config.yaml
horizontal_flip: true
encoder_norm: "batchnorm"
encoder_widths: [48, 64, 96]
decoder_channel_attention: "se"
decoder_block: "plain"
optimizer: "muon"
steps: 17500
Rows from block 8 of the encoder of a small segmentation model, named by matrix and row number. Each number is 50 + 15 x the weight over its row's rms, rounded and kept within 0 to 99. All counts start at 0.
After each channel's rows are labels from the 100 images, of 14976, where the channel reaches its highest value: "top examples" is what is common among them. Only what is clearly more common there than usual is listed. The data: single toy objects rendered from many sides on busy backdrops. In brackets: how many of the 100, against the usual share in percent.
# conv: pointwise conv (encoder.blocks.8.conv.weight, 64x64x1x1), inputs 0-63

conv.21:54 29 55 31 31 54 62 66 55 28 46 67 55 40 47 35 22 67 55 45 59 33 72 70 38 51 62 39 44 53 48 41 50 30 50 57 50 36 40 71 58 39 33 78 57 65 42 75 29 85 36 56 53 71 52 60 60 58 37 37 50 85 79 34
top examples: pine (29 vs 3.3)

conv.5:57 51 29 25 42 35 55 91 43 43 67 70 34 45 43 49 47 46 58 32 64 56 44 44 31 65 48 57 40 65 43 70 53 59 62 58 54 42 56 93 31 35 45 55 57 68 52 43 48 84 52 40 47 30 62 45 06 57 70 61 59 62 58 56
top examples: truck (27 vs 3.3)

conv.38:26 81 67 54 28 30 44 39 52 30 68 56 37 40 59 22 44 34 39 41 22 64 76 49 76 41 63 22 71 46 71 40 58 65 46 45 38 36 67 45 45 41 53 68 62 51 43 70 47 45 42 43 61 39 54 57 49 42 68 70 70 43 54 18
top examples: bottle (31 vs 3.3)

conv.25:60 48 51 34 49 43 62 25 44 46 71 74 30 43 63 34 38 54 50 56 36 66 58 44 53 31 43 61 39 47 55 30 99 41 45 55 60 47 53 41 48 37 74 17 68 51 54 50 34 43 37 44 65 52 54 44 43 49 45 43 43 42 99 70
top examples: flower (41 vs 3.3); snowman (28 vs 3.4)

conv.2:24 62 80 59 80 57 26 50 33 42 39 20 60 40 53 62 47 30 38 55 40 34 46 12 34 39 38 57 53 44 57 47 42 53 59 83 55 49 38 66 69 59 57 41 48 66 53 46 63 19 40 42 67 68 38 42 52 68 69 52 60 64 36 27
top examples: hammer (32 vs 3.4)

conv.61:52 43 47 42 42 32 69 74 57 44 61 69 74 66 26 73 46 45 63 56 69 78 35 54 57 93 30 44 43 38 45 56 46 58 80 56 49 33 53 77 46 59 45 71 61 32 46 28 35 57 36 53 72 61 34 51 53 44 52 31 51 22 42 46
top examples: candle (29 vs 3.3)

conv.54:80 62 41 43 43 64 40 56 43 51 54 68 62 64 51 51 52 70 32 45 38 46 39 69 55 49 42 59 67 55 85 42 47 78 73 33 43 49 41 66 74 44 19 43 35 95 31 62 63 49 55 33 52 30 58 43 42 29 40 57 75 46 58 66
top examples: tree (33 vs 3.2)

conv.37:50 64 41 61 36 66 50 29 59 71 68 62 42 41 56 43 70 71 08 34 60 49 55 56 43 37 36 52 76 37 20 18 36 31 52 46 53 62 63 45 25 29 28 62 52 38 57 39 53 39 61 26 47 33 68 51 36 54 72 39 46 47 48 69
top examples: boat (30 vs 3.4)

conv.20:45 49 29 30 61 19 76 36 66 47 80 40 57 61 61 53 71 82 55 39 33 53 49 49 45 55 33 31 68 55 49 33 53 70 45 43 39 49 88 64 49 84 32 65 40 70 26 60 41 26 51 46 38 41 33 47 50 51 34 47 58 53 53 54
top examples: candle (38 vs 3.3)

conv.15:81 53 53 50 53 62 38 35 41 53 49 70 54 68 37 34 35 24 42 49 35 67 21 18 36 58 76 47 77 31 49 16 61 78 42 38 37 63 48 51 43 24 41 59 57 36 40 61 59 46 61 53 56 54 63 62 69 27 69 42 38 40 46 63
top examples: candle (35 vs 3.3)

conv.55:54 62 37 68 62 39 37 71 65 51 44 58 40 62 59 26 47 61 23 36 44 49 38 73 30 52 18 60 61 65 54 41 69 50 66 63 29 42 55 37 90 44 46 36 57 43 36 46 37 43 43 37 90 64 47 26 61 34 51 61 44 46 68 75
top examples: trophy (28 vs 3.2)

conv.28:38 35 57 35 57 63 80 59 46 39 65 51 44 34 45 62 41 36 68 43 44 46 52 59 32 23 38 32 45 68 58 45 78 47 49 22 49 76 37 43 53 47 84 42 68 67 44 23 42 50 25 42 44 32 43 81 83 42 51 47 61 52 73 55
top examples: car (41 vs 3.2); truck (28 vs 3.3)

conv.13:57 42 28 70 44 58 57 43 42 38 73 68 49 56 70 64 47 76 30 25 39 43 50 47 42 34 68 55 60 51 87 29 53 54 51 39 72 68 60 54 50 40 15 70 20 48 60 64 28 37 55 36 67 55 52 80 59 52 52 39 54 29 64 62
top examples: snowman (28 vs 3.4)

conv.50:33 58 78 27 58 44 43 59 51 60 52 43 49 29 82 47 22 69 58 51 58 52 53 55 21 39 63 55 48 53 60 30 54 41 35 58 52 50 35 36 59 41 59 56 43 29 60 74 52 20 39 56 24 70 44 60 22 79 38 56 69 80 44 67
top examples: sofa (31 vs 3.1)

conv.7:39 55 27 19 59 52 50 71 61 36 51 48 64 48 52 48 60 47 63 80 56 53 33 49 28 58 70 61 57 37 47 36 79 44 38 67 39 32 61 43 53 45 40 40 46 27 35 00 68 65 45 45 57 29 40 49 53 54 46 45 36 42 75 71
top examples: car (26 vs 3.2)

conv.6:63 38 37 56 61 62 52 56 53 49 42 59 72 39 63 51 60 75 48 56 58 45 43 73 35 63 25 61 54 64 47 27 73 74 47 29 52 39 55 45 57 62 10 25 20 46 25 78 47 84 35 56 62 52 51 58 29 50 43 55 36 47 71 57
top examples: candle (42 vs 3.3); ice cream (27 vs 3.3)

conv.1:64 60 21 43 47 50 84 79 51 46 78 45 52 50 35 59 61 43 44 60 73 35 32 83 39 58 45 49 26 67 43 50 47 49 47 69 68 29 83 77 47 25 37 47 32 57 46 40 31 64 60 34 50 35 48 44 41 54 70 45 51 41 52 70
top examples: truck (25 vs 3.3)

conv.45:45 47 59 27 57 49 41 39 47 42 41 51 75 40 54 44 63 57 34 50 54 41 39 58 62 82 25 53 48 44 49 41 39 71 55 39 30 41 71 49 53 86 65 51 49 21 30 73 55 59 79 47 40 61 55 31 58 55 08 44 42 85 60 45
top examples: candle (50 vs 3.3)

conv.26:72 50 39 51 33 50 50 47 28 66 72 87 46 54 60 52 41 56 30 29 47 63 52 56 59 57 61 79 58 31 80 26 47 62 40 46 61 50 69 60 88 47 48 44 39 23 51 33 41 43 32 28 63 62 55 83 58 56 34 63 53 45 43 61
top examples: flower (40 vs 3.3)

conv.41:45 67 88 60 58 61 62 60 70 45 24 19 40 35 51 54 80 46 48 40 74 45 28 29 50 32 55 51 39 54 44 66 62 25 38 53 59 71 36 35 52 38 28 63 52 23 43 49 62 38 41 60 48 41 43 39 54 81 55 47 46 75 60 27
top examples: hammer (28 vs 3.4)

conv.56:61 56 61 40 44 62 63 42 38 56 42 57 70 40 58 46 74 94 24 47 46 36 66 58 31 60 36 48 44 64 33 27 62 52 63 55 51 59 65 59 36 69 22 74 21 43 24 49 50 51 49 47 61 49 45 48 30 32 59 30 42 42 90 57
top examples: from above (77 vs 33); snowman (31 vs 3.4)

conv.4:40 57 45 41 21 61 56 83 49 38 76 62 50 29 52 32 26 38 56 67 62 47 48 56 39 35 27 51 55 58 45 59 21 48 56 76 61 46 33 58 67 43 31 44 25 47 64 50 40 55 54 44 22 73 67 75 48 87 55 75 48 50 48 48
top examples: from above (72 vs 33)

conv.43:38 49 31 18 56 40 43 54 47 51 91 40 52 48 52 51 44 42 52 42 39 55 89 27 41 73 32 62 39 48 29 70 40 38 43 44 55 77 56 54 35 60 36 42 72 47 56 26 59 38 58 52 49 60 55 65 67 74 60 49 48 46 93 58
top examples: house (44 vs 3.3)